{
  "model": "contrastive audio-text model",
  "n_mels": 64,
  "encoder_activation": "gelu",
  "encoder_inner_norm": false,
  "encoder_layers": 10,
  "text_encoder_width": 128,
  "text_encoder_mlp_ratio": 4,
  "text_encoder_expert_mlp_ratio": 0.5,
  "text_encoder_experts_per_token": 1,
  "text_encoder_shared_expert": false,
  "residual_init": "scaled_by_depth",
  "optimizer": "soap",
  "max_precond_dim": 512,
  "warmup_steps": 290,
  "adamw_weight_decay_other_params": 0
}
Rows from block 3 of the text encoder of a small contrastive audio-text model, named by matrix and row number. Rows with one number within an expert belong to one neuron, the router's apart. Each number is 50 + 10 x the weight over its row's rms, rounded and kept within 0 to 99. All counts start at 0.
After each expert's rows are labels from the 100 texts, of 14848, where the router gives the expert most weight on average: "tokens" is the input token at the peak. Only what is clearly more common there than usual is listed. The data: drum patterns on synthesised drum kits. In brackets: how many of the 100, against the usual share in percent.
# router: router (text_encoder.blocks.3.mlp.router.weight, 8x128, trained with AdamW), inputs 0-63
# up: expert up (text_encoder.blocks.3.mlp.up, 8x64x128), inputs 0-63
# down: expert down (text_encoder.blocks.3.mlp.down, 8x128x64, transposed), outputs 0-63

# expert 3
router.3:59 53 43 52 45 48 43 49 30 34 58 59 52 63 51 32 54 39 47 52 47 40 61 50 47 62 65 70 42 46 37 48 59 58 44 65 45 38 63 56 40 43 53 58 50 61 62 37 37 31 54 40 51 34 54 41 51 57 44 54 64 55 59 41
up.0:53 62 67 49 43 72 69 59 60 43 41 72 58 43 58 45 54 42 60 51 61 66 40 49 55 44 39 37 61 38 45 67 42 45 36 46 51 47 57 28 48 73 44 62 48 53 40 45 53 31 66 47 46 61 54 47 46 36 41 41 43 60 37 51
down.0:42 59 51 58 70 50 53 65 54 57 56 42 47 56 46 32 54 55 48 51 61 35 32 36 60 48 50 52 42 38 56 64 56 48 51 45 51 44 53 40 58 35 53 47 53 61 60 54 64 68 48 62 35 52 54 37 56 41 43 37 41 56 63 73
up.1:45 60 51 52 66 53 55 54 68 46 40 68 51 52 54 46 58 42 45 42 44 51 39 40 59 47 52 52 59 52 36 62 46 33 54 49 44 36 43 28 57 67 52 62 53 57 42 50 51 48 66 29 56 71 47 37 58 21 54 49 41 62 36 74
down.1:41 47 38 45 57 46 62 59 24 62 45 60 26 35 51 71 47 51 59 35 49 44 27 53 68 47 61 39 60 53 46 65 58 43 43 38 52 51 61 37 56 45 44 50 60 46 57 60 75 47 54 52 51 66 45 51 68 43 52 42 47 62 50 56
up.2:68 44 46 35 52 25 33 47 52 63 62 60 70 58 58 53 40 49 48 37 57 31 53 55 45 60 53 60 66 51 56 55 37 52 67 42 46 47 63 40 32 53 59 60 45 53 56 66 46 59 42 57 50 55 49 72 57 38 63 56 51 59 55 51
down.2:61 37 47 35 34 48 62 57 55 51 65 62 45 56 54 59 45 56 59 45 37 21 51 64 51 58 49 41 52 53 59 54 37 46 61 47 58 36 59 59 55 50 60 48 34 51 61 53 41 60 51 50 53 36 50 59 63 57 60 53 45 47 56 31
up.3:45 39 33 42 32 53 62 51 54 54 39 50 36 49 54 44 32 65 58 57 60 43 48 52 48 40 51 47 63 54 61 30 51 64 53 42 40 67 49 67 53 42 73 50 38 64 60 59 48 53 42 66 51 47 61 42 32 61 55 50 59 43 62 40
down.3:46 45 45 48 32 58 63 48 47 62 57 55 56 64 42 51 53 65 59 38 55 62 51 52 56 48 43 51 53 85 59 43 57 68 57 43 45 51 47 48 53 40 48 31 53 48 57 51 33 67 45 45 55 53 72 46 39 43 45 54 44 62 76 49
up.4:59 39 39 41 26 49 60 51 46 57 51 47 52 64 35 61 46 50 49 71 39 51 55 44 50 33 42 30 51 66 50 61 51 50 52 30 48 62 39 54 60 43 44 60 62 42 40 59 65 67 41 54 56 41 44 73 44 60 57 43 44 46 49 58
down.4:47 48 46 50 56 51 48 48 59 57 43 47 46 41 41 50 38 56 32 48 58 35 44 51 19 37 61 52 54 68 75 50 51 55 46 68 49 40 49 53 67 73 51 47 42 50 53 64 59 56 67 37 54 54 46 42 55 46 63 54 48 37 44 40
tokens: "low" (70 vs 0.6); "clipped" (27 vs 0.4)

# expert 5
router.5:72 60 60 69 46 37 39 42 54 50 45 66 59 49 40 45 37 37 51 53 36 47 46 45 45 58 31 45 52 32 44 48 49 38 65 47 50 50 51 42 67 51 40 51 55 45 61 68 69 64 42 48 35 55 40 57 49 51 62 57 44 40 51 53
up.0:33 38 37 47 72 60 64 51 49 63 59 47 39 55 60 51 56 63 42 53 42 39 32 42 59 56 49 33 51 53 66 60 66 54 43 61 40 59 60 63 59 44 34 44 52 48 45 41 65 43 52 48 44 54 53 59 58 43 52 43 50 67 60 49
down.0:58 51 44 61 52 47 64 51 63 51 45 50 64 51 67 58 29 58 51 42 46 60 61 64 56 57 61 49 59 47 45 61 63 63 58 70 42 46 55 47 34 59 52 72 60 55 70 44 58 56 50 63 51 70 48 51 45 58 45 40 61 39 47 34
up.1:64 57 50 52 47 45 48 58 59 51 33 73 59 65 58 56 62 43 48 56 58 45 53 53 58 61 39 36 53 50 51 63 42 42 65 31 64 53 70 37 45 44 52 77 69 59 56 58 46 71 56 52 41 55 45 58 44 48 43 70 39 38 54 59
down.1:52 46 39 45 42 50 39 48 48 54 47 64 61 49 51 50 51 56 49 40 34 34 60 59 51 58 27 63 49 29 68 52 45 47 85 33 55 59 56 50 44 51 48 51 57 62 67 56 56 52 48 58 28 65 50 66 45 63 56 52 52 48 57 49
up.2:45 39 47 25 66 38 57 56 47 71 67 74 65 51 48 58 57 47 60 56 55 52 63 46 48 41 64 54 52 56 56 42 38 65 45 53 42 63 58 56 47 47 73 42 52 65 43 46 46 48 40 43 54 45 51 53 50 50 40 52 37 57 42 38
down.2:57 73 47 30 34 38 54 55 55 41 48 49 46 50 36 42 52 54 56 48 54 52 47 56 71 61 68 45 59 49 39 68 39 53 49 57 59 42 53 55 32 41 62 54 59 57 52 41 38 40 61 39 40 56 48 65 41 63 35 50 52 64 35 30
up.3:46 49 52 54 49 42 50 49 35 51 58 41 41 40 72 64 34 50 41 58 39 55 56 50 52 39 44 49 32 46 43 27 54 53 37 54 54 49 47 50 57 67 54 21 54 43 66 64 51 29 75 61 54 47 46 60 55 71 45 45 44 58 21 45
down.3:46 51 52 48 70 63 47 53 55 52 47 47 80 59 38 32 43 59 22 54 53 46 38 39 39 43 46 37 44 61 62 48 59 48 53 54 45 16 60 57 61 45 32 70 53 51 54 44 55 40 55 48 52 52 72 47 74 33 60 48 45 37 44 41
up.4:57 46 33 56 70 73 55 61 62 56 44 48 44 64 40 47 27 60 59 17 52 51 51 73 58 39 56 60 56 60 56 41 46 53 45 54 60 54 42 65 47 63 49 60 42 57 47 28 53 67 56 55 49 53 66 64 54 43 38 38 52 49 62 47
down.4:53 57 59 44 35 48 43 25 62 55 48 34 65 56 53 39 39 31 52 53 51 47 54 61 46 50 55 74 59 51 26 47 46 31 37 48 45 39 42 46 51 41 43 43 52 48 56 48 64 34 50 57 64 53 51 77 45 46 45 56 63 54 22 30
tokens: "clap" (97 vs 1.2)

# expert 1
router.1:36 45 47 35 50 60 68 53 64 56 67 54 38 50 50 49 53 46 53 40 46 46 41 71 52 54 51 64 33 62 54 38 46 46 46 54 43 53 37 56 50 34 53 43 47 60 46 37 53 27 57 70 56 57 42 50 72 63 51 39 56 38 46 56
up.0:59 70 53 47 60 51 52 59 56 41 56 42 60 49 60 41 58 66 37 52 73 41 50 56 53 30 56 44 41 68 65 48 49 36 62 48 54 36 60 32 40 52 56 55 62 59 45 36 46 44 41 66 61 44 35 40 63 58 56 64 59 54 46 46
down.0:34 53 46 63 68 56 43 36 40 54 45 43 52 50 44 43 51 56 30 47 51 49 39 54 49 57 40 41 42 62 57 49 74 53 64 47 40 49 63 33 56 41 56 51 68 39 45 53 63 35 52 42 53 61 53 32 60 50 77 52 44 38 50 42
up.1:53 35 41 58 55 69 43 50 34 52 44 38 47 44 32 42 47 53 49 68 45 45 66 53 36 50 57 32 51 41 51 42 69 54 59 54 52 58 58 47 40 54 54 39 58 47 44 73 35 59 45 46 54 38 77 46 34 30 53 53 42 54 54 38
down.1:54 32 43 38 36 61 35 48 35 52 53 32 48 51 48 58 51 68 47 57 50 29 35 35 40 46 45 44 70 61 42 66 52 56 52 47 56 64 60 47 43 64 51 75 63 50 36 50 51 48 48 52 50 39 48 56 56 40 47 53 39 36 49 38
up.2:63 60 50 41 48 38 54 35 44 17 39 48 38 43 53 42 40 62 67 43 40 60 44 57 62 49 54 66 51 63 49 45 56 50 47 50 38 68 65 65 45 47 49 48 44 56 66 62 39 48 57 47 58 57 53 30 45 59 46 39 50 52 41 71
down.2:48 43 58 60 43 45 60 52 50 49 42 37 61 53 30 40 47 61 56 40 56 39 49 48 47 39 51 33 24 61 59 49 40 34 63 47 51 63 71 46 62 70 53 54 47 57 52 60 52 60 48 49 43 43 44 46 47 48 68 43 58 49 63 57
up.3:42 38 64 46 53 59 69 58 63 60 63 59 41 53 58 29 37 44 43 33 56 48 50 67 69 42 42 57 40 63 66 48 52 49 32 51 42 55 55 73 56 35 60 45 62 36 50 51 51 40 43 53 61 61 45 32 55 60 49 56 39 40 39 53
down.3:50 73 58 55 61 60 44 55 53 55 34 55 41 52 46 57 42 57 38 55 51 45 53 50 54 55 43 47 39 42 52 36 49 51 55 42 46 40 62 56 41 67 63 34 42 51 35 53 49 43 52 37 46 56 64 56 58 57 50 33 62 58 50 60
up.4:44 45 48 40 47 58 54 50 47 46 38 42 40 58 45 43 59 62 50 44 51 40 32 63 66 60 50 48 32 69 58 51 60 40 60 32 42 78 57 66 64 68 32 56 62 49 56 59 52 45 65 43 51 52 51 50 39 49 38 50 51 42 43 60
down.4:58 52 50 39 49 65 66 44 44 55 53 40 64 69 36 45 42 53 50 63 42 40 50 53 43 60 51 53 52 58 44 32 43 31 52 60 60 35 65 44 57 39 67 46 56 42 55 65 43 50 40 46 62 39 51 49 64 57 53 46 46 57 51 52
tokens: "rimshot" (38 vs 1.2); "hits" (15 vs 0.4)

# expert 0
router.0:50 46 44 53 65 61 42 48 59 62 34 44 54 45 49 38 43 68 52 60 59 56 63 20 36 29 47 47 63 35 73 44 45 47 54 43 62 51 60 38 59 63 50 47 44 46 51 49 49 75 48 49 49 38 55 47 45 35 65 72 41 65 64 51
up.0:57 30 30 54 42 70 45 59 55 76 57 56 50 44 57 48 63 55 51 38 40 53 41 59 56 52 34 33 45 30 53 63 48 67 53 40 67 53 63 57 44 48 50 64 40 55 50 48 62 50 42 54 64 51 37 44 50 43 36 62 55 44 51 58
down.0:26 32 40 64 60 44 50 59 63 61 44 49 43 40 48 33 58 39 55 45 48 59 56 56 72 47 39 39 31 46 32 56 48 47 35 59 53 63 56 62 69 55 50 39 52 65 42 31 33 46 38 59 40 33 52 43 39 43 53 60 29 59 32 50
up.1:59 48 52 64 54 42 69 59 39 42 57 56 35 42 50 59 59 53 45 47 50 55 55 38 56 53 66 63 53 49 39 50 63 43 32 30 51 55 60 44 49 49 63 54 43 49 59 50 61 57 40 27 50 57 53 30 55 41 45 48 42 30 49 61
down.1:60 62 52 50 60 52 41 39 53 68 42 51 48 41 49 51 47 43 38 51 49 47 39 65 43 43 38 63 45 48 63 53 53 59 55 45 29 43 52 55 53 59 34 46 44 37 65 57 59 56 55 58 61 56 62 55 56 42 42 31 54 47 63 41
up.2:30 51 50 60 55 57 48 70 52 43 42 60 43 62 44 29 73 47 30 48 49 36 61 48 44 31 55 56 46 72 78 25 45 41 49 60 55 47 40 49 39 57 52 63 47 53 49 48 28 60 58 54 54 35 55 67 54 56 55 51 49 54 42 45
down.2:54 43 74 44 38 40 42 42 70 39 54 53 56 60 60 68 57 55 46 67 65 51 56 56 58 40 42 49 47 33 34 54 40 50 43 49 48 56 57 37 49 60 60 53 51 37 55 53 60 45 38 37 50 49 46 64 49 55 59 50 31 58 60 40
up.3:40 45 37 50 46 54 56 45 61 48 54 50 82 54 34 35 42 57 44 32 48 47 32 57 40 54 52 47 48 47 58 27 40 34 60 47 59 44 46 58 46 51 64 66 49 50 44 37 53 51 40 53 41 54 53 41 66 59 49 60 56 41 54 51
down.3:41 61 58 57 51 46 42 51 54 51 43 62 60 68 56 54 58 51 52 40 54 41 56 46 43 47 55 32 44 40 38 63 39 39 47 64 58 46 48 64 41 36 54 57 35 44 39 64 23 45 39 48 42 41 57 56 37 46 52 76 53 57 49 61
up.4:66 45 36 40 46 48 58 59 51 59 50 51 69 56 34 37 45 58 66 21 47 40 37 54 54 56 44 27 57 59 57 41 48 36 47 51 62 51 54 52 43 66 60 60 65 65 56 44 54 58 43 57 68 43 47 46 58 51 34 54 65 49 69 62
down.4:41 36 32 56 67 60 48 66 48 58 45 66 75 60 48 52 57 47 53 46 48 76 34 67 58 52 37 49 32 51 57 56 56 56 43 50 57 60 51 61 45 37 45 68 54 53 47 41 50 64 37 58 48 54 47 51 38 55 55 77 43 42 51 52
tokens: "in" (61 vs 1.7)

# expert 4
router.4:46 57 47 55 49 39 44 54 35 55 54 58 55 47 57 47 47 46 35 47 32 52 44 42 59 56 47 61 69 54 46 45 61 35 43 39 40 64 38 54 39 60 53 71 47 48 47 47 51 40 54 61 40 68 54 47 40 58 56 41 63 50 37 44
up.0:48 39 40 58 53 44 50 60 68 42 45 52 68 69 24 60 56 40 55 48 58 66 29 48 57 58 45 45 58 47 32 57 40 51 57 54 51 47 48 48 48 44 39 34 36 54 47 58 48 36 41 44 59 44 55 47 67 47 42 53 48 62 45 51
down.0:65 36 57 46 44 40 39 55 58 50 64 53 47 45 66 57 48 48 69 58 62 56 55 48 66 43 25 55 55 58 52 41 29 55 66 55 45 47 44 57 55 49 58 58 50 41 48 42 48 50 42 64 47 64 41 63 44 39 35 40 55 37 53 36
up.1:66 39 44 54 40 60 47 54 69 34 57 46 33 50 49 50 29 44 36 62 49 47 64 60 48 51 56 46 30 62 68 71 44 46 44 43 40 46 64 44 46 45 41 41 53 56 53 62 48 59 37 36 49 31 50 38 38 54 58 53 24 60 52 45
down.1:45 35 55 44 51 47 52 41 44 40 57 51 52 49 69 45 48 48 46 46 56 65 64 48 55 55 75 45 64 39 45 45 42 48 65 48 47 51 35 22 64 52 60 39 43 54 63 49 55 45 49 30 35 49 54 54 55 61 59 56 63 65 54 42
up.2:51 53 55 60 57 57 45 61 67 33 63 36 50 69 36 54 39 34 41 46 67 47 42 60 44 56 49 41 39 50 43 66 42 50 41 50 38 50 54 45 68 39 44 46 41 48 51 45 50 28 31 34 60 45 39 45 55 56 56 44 36 44 51 54
down.2:40 50 63 49 50 60 66 55 50 47 60 62 47 34 70 51 49 45 70 56 50 43 57 52 45 64 41 55 29 58 42 30 46 50 68 64 57 51 48 38 57 53 52 49 62 69 54 71 68 52 56 47 47 41 60 54 59 34 78 66 57 35 36 52
up.3:66 36 61 62 54 52 55 53 50 38 58 43 47 52 55 59 39 30 34 59 41 47 52 69 53 58 47 41 32 61 66 61 48 57 57 56 55 45 56 45 58 48 64 52 63 46 49 45 39 51 29 40 50 44 43 54 47 71 65 38 37 58 62 55
down.3:49 57 29 47 40 27 34 67 50 39 44 55 50 66 51 35 58 56 48 45 46 54 46 33 32 52 56 47 46 50 35 37 54 45 58 40 45 46 32 48 60 48 49 47 58 55 49 70 39 53 64 46 46 37 50 38 37 53 44 60 45 57 45 48
up.4:41 46 33 47 49 54 42 48 63 58 35 45 46 64 44 61 59 48 57 62 57 75 55 50 50 48 60 36 38 61 43 52 60 47 60 44 64 41 47 59 66 49 50 56 51 62 45 69 54 64 54 37 63 36 72 61 50 51 51 49 58 61 53 50
down.4:43 46 49 63 45 50 43 46 38 49 59 68 61 55 47 30 48 50 52 35 60 43 37 39 35 37 42 49 60 34 43 61 65 57 43 33 45 39 54 60 39 44 59 37 39 50 58 61 64 45 58 40 47 42 57 64 51 39 46 56 47 54 46 33
tokens: "snare" (98 vs 2.4)

# expert 6
router.6:47 48 58 48 55 41 45 53 38 44 46 43 53 59 46 62 60 61 52 52 67 35 57 62 67 63 56 35 47 68 44 75 56 51 49 57 40 57 45 69 55 59 37 43 51 40 50 69 42 44 57 45 68 48 51 62 35 46 50 46 46 46 56 34
up.0:71 45 47 45 48 63 53 50 47 44 42 45 41 71 58 49 46 41 40 47 42 56 30 25 42 48 47 49 74 47 50 46 57 42 33 55 46 44 49 38 37 42 57 66 31 54 32 40 77 60 53 52 46 52 54 50 62 43 37 54 54 54 36 63
down.0:50 53 42 56 59 53 43 58 42 61 44 38 40 51 52 59 48 42 57 51 36 54 38 44 39 61 53 47 54 49 31 56 60 61 47 42 75 54 73 56 57 56 51 36 36 57 56 55 48 45 51 38 57 60 54 66 65 37 50 46 48 49 55 55
up.1:50 34 53 60 53 55 39 48 52 50 38 47 43 44 54 38 50 58 39 69 50 42 56 29 29 49 61 46 46 47 61 45 49 38 42 42 43 66 50 51 49 50 55 53 65 57 42 45 43 46 61 46 43 31 33 36 54 58 43 52 68 54 58 50
down.1:53 56 60 73 61 59 54 66 53 37 45 34 42 50 59 49 48 58 35 53 59 51 47 31 47 38 53 34 59 54 44 63 61 47 70 45 37 46 45 66 48 70 55 43 50 60 43 44 41 56 59 66 70 51 44 36 44 49 47 58 45 37 38 64
up.2:63 59 46 57 45 47 49 60 63 56 41 34 41 24 34 44 30 45 54 48 36 56 57 53 52 51 51 52 49 61 60 48 52 55 42 59 53 46 48 57 75 45 61 37 45 44 34 64 62 60 48 34 35 48 57 59 70 54 46 56 39 48 58 29
down.2:58 41 41 44 44 35 45 41 41 47 60 46 55 59 39 67 54 69 59 53 47 41 54 56 37 56 42 62 55 33 51 59 29 48 46 58 70 38 59 65 49 60 61 69 53 58 51 45 47 59 43 63 51 45 29 52 73 51 51 58 50 49 53 46
up.3:57 60 60 58 56 48 51 62 53 48 58 34 55 51 61 56 36 46 49 63 70 52 44 48 62 39 63 52 43 49 51 48 47 70 44 16 43 22 50 60 45 50 45 48 40 66 57 55 51 39 51 56 57 50 45 42 44 44 47 53 54 30 78 41
down.3:43 63 57 59 47 57 59 46 39 36 59 29 61 65 45 55 51 65 36 38 61 39 53 29 43 51 38 35 38 54 50 38 41 28 57 43 49 43 62 44 41 42 39 45 55 36 52 33 68 56 59 48 69 42 64 47 58 51 60 59 53 62 35 40
up.4:45 40 57 49 54 52 61 69 55 41 32 43 43 62 72 48 74 51 33 65 58 51 58 42 52 42 53 40 54 43 49 52 58 60 58 47 48 68 51 55 32 61 58 47 58 47 54 46 35 55 76 61 57 20 33 49 48 60 50 55 54 46 62 39
down.4:54 42 51 56 51 55 41 68 28 44 36 20 51 50 63 38 55 41 52 37 61 58 39 34 46 49 53 28 38 35 58 61 41 56 43 66 50 50 57 53 36 51 57 33 48 42 66 37 49 56 44 46 50 31 40 54 41 64 41 50 42 46 37 43
tokens: "cymbal" (88 vs 1.8); "ride" (9 vs 0.9)

# expert 7
router.7:50 66 55 55 30 52 51 48 43 40 42 36 52 49 43 71 62 54 63 62 43 59 42 63 62 48 56 42 54 48 42 61 45 53 47 55 64 39 53 49 32 39 62 59 59 54 44 32 37 53 56 33 46 65 57 58 46 34 25 30 49 51 33 52
up.0:50 40 33 54 49 49 56 54 60 53 68 65 40 65 47 50 49 47 47 34 44 51 49 42 46 49 37 46 45 58 50 57 53 47 50 54 61 67 52 50 48 54 46 61 40 57 52 38 51 64 60 61 32 42 48 45 40 56 59 63 47 46 54 50
down.0:45 52 45 69 65 48 55 36 55 40 45 38 45 48 65 45 49 52 50 56 57 60 42 37 46 62 52 33 54 60 40 38 57 45 49 37 38 62 60 55 62 64 36 50 46 50 35 63 51 52 73 52 52 37 62 26 32 62 50 66 47 55 68 62
up.1:49 66 56 59 48 66 44 61 44 52 41 47 54 55 60 56 65 45 53 52 56 62 46 66 55 52 55 40 45 38 66 45 55 43 71 54 42 45 45 57 54 32 57 48 44 70 62 42 42 41 36 54 48 44 34 34 33 46 47 43 49 33 46 59
down.1:40 60 49 58 55 57 44 52 50 62 62 45 34 48 61 51 52 45 61 58 61 81 55 56 60 53 71 52 38 51 47 67 36 48 54 51 34 58 57 48 53 48 49 56 18 47 54 46 50 35 31 51 54 49 43 32 53 53 42 32 52 33 48 60
up.2:39 37 38 42 58 60 38 38 74 66 54 65 41 46 55 42 47 42 49 41 46 48 50 43 45 65 50 29 44 40 51 43 66 48 44 49 47 55 67 39 60 64 48 58 36 56 41 50 62 42 57 65 48 52 76 45 35 43 56 59 57 69 53 48
down.2:45 68 47 42 59 47 35 45 49 49 44 42 54 47 31 28 66 69 45 49 45 56 51 45 57 38 27 48 61 61 52 44 56 47 75 50 55 49 49 45 79 57 36 48 58 59 50 44 55 44 53 42 52 45 42 49 69 48 57 50 63 49 65 42
up.3:34 48 69 48 51 52 40 58 52 51 72 44 57 35 29 41 41 48 42 36 51 48 59 58 36 55 56 58 48 59 48 41 52 52 48 59 45 54 55 59 50 70 42 53 52 63 51 45 41 42 35 59 49 26 49 40 52 62 52 46 52 66 60 49
down.3:42 44 50 45 51 56 32 48 54 50 64 46 32 54 37 52 63 43 58 54 51 59 52 61 59 40 42 49 29 56 35 73 42 33 59 63 42 56 66 39 51 50 42 75 47 48 55 49 62 50 33 40 53 54 45 61 37 42 29 36 55 43 44 61
up.4:67 37 31 55 48 41 49 43 54 61 61 72 46 51 46 43 50 49 33 69 28 64 65 48 35 57 17 44 33 54 44 49 50 50 46 58 46 48 62 50 60 41 42 36 51 47 37 58 51 33 45 58 42 51 64 60 42 48 55 57 68 65 55 55
down.4:36 58 54 44 41 49 40 40 71 62 38 44 35 38 57 30 50 33 41 57 43 24 38 48 46 59 56 53 36 58 59 51 68 42 61 52 55 49 52 64 49 59 32 68 53 63 48 49 61 65 58 59 44 38 56 56 46 37 65 47 35 36 65 65
tokens: "closed" (90 vs 1.7); "shaker" (7 vs 1.4)

# expert 2
router.2:57 46 58 58 48 41 32 46 46 47 54 47 40 40 58 60 43 41 35 40 43 67 43 53 64 40 46 51 61 59 31 51 53 44 35 46 42 54 44 38 32 52 58 41 46 42 64 46 73 31 48 49 61 47 56 35 42 56 44 38 44 60 48 57
up.0:65 53 58 49 44 38 37 42 44 40 50 33 42 32 57 56 47 58 50 47 64 65 51 59 60 28 39 52 33 57 38 44 41 40 50 27 47 53 61 33 39 56 45 38 60 43 61 56 59 41 32 66 62 40 56 44 36 57 57 56 52 64 59 39
down.0:40 51 53 50 51 65 41 25 27 40 62 51 41 53 56 40 62 55 66 46 60 51 50 41 52 41 64 62 42 72 50 40 51 60 49 38 47 40 59 43 55 39 51 38 42 42 56 70 39 45 34 73 59 59 58 55 33 48 45 44 51 53 53 44
up.1:43 50 63 52 54 56 55 54 54 66 45 58 56 58 62 45 47 46 51 68 50 38 48 46 64 50 52 51 55 44 65 41 49 66 53 52 47 51 51 56 44 59 44 61 67 34 41 70 44 69 51 56 54 57 44 52 48 49 61 51 45 62 54 35
down.1:54 48 44 69 42 46 52 39 62 52 37 44 45 52 43 49 54 46 52 54 49 63 49 47 49 52 67 68 39 60 56 50 61 43 45 62 47 39 57 51 47 68 44 51 48 78 48 45 48 48 42 62 63 43 54 53 48 37 41 43 39 43 46 60
up.2:45 50 38 29 57 51 43 52 71 50 41 60 36 45 36 41 48 52 67 66 44 48 67 41 33 56 56 54 44 33 64 57 43 36 56 63 73 41 48 52 55 51 47 47 49 59 52 65 47 61 52 49 40 31 63 59 62 39 53 52 52 51 27 40
down.2:44 40 54 50 58 52 32 53 52 48 44 34 56 55 25 62 61 61 58 54 59 51 55 37 46 52 51 56 56 53 45 30 58 54 42 64 58 73 48 61 62 64 52 39 51 55 37 42 53 46 47 47 58 48 49 54 46 41 56 50 58 67 52 40
up.3:36 44 37 43 55 63 56 47 48 47 64 40 56 53 54 62 45 41 67 59 51 45 51 32 53 66 52 59 62 35 59 66 70 61 48 64 56 52 62 51 66 60 60 52 44 52 30 69 50 59 40 45 38 42 35 63 57 46 48 46 45 40 62 45
down.3:46 62 70 55 60 51 48 49 42 41 57 44 46 58 55 57 65 47 34 31 42 57 34 39 46 50 34 51 46 64 60 46 47 52 52 41 59 50 36 65 71 55 72 45 53 49 59 61 37 58 48 45 41 48 46 53 62 63 56 43 45 57 41 55
up.4:54 46 47 52 50 63 55 56 62 32 78 54 60 61 49 38 45 51 66 48 41 52 55 56 75 45 52 52 54 45 62 50 48 57 69 58 48 44 47 48 52 67 50 51 29 57 44 47 58 43 54 47 53 56 60 31 54 49 46 63 44 41 29 63
down.4:46 39 46 46 41 52 38 36 46 43 51 47 65 53 41 70 69 58 56 66 44 51 44 40 35 55 40 49 38 66 58 57 60 63 62 46 48 40 56 49 59 61 45 43 49 58 53 52 36 53 44 48 58 47 46 60 43 59 61 42 48 41 53 52
tokens: "crash" (100 vs 0.9)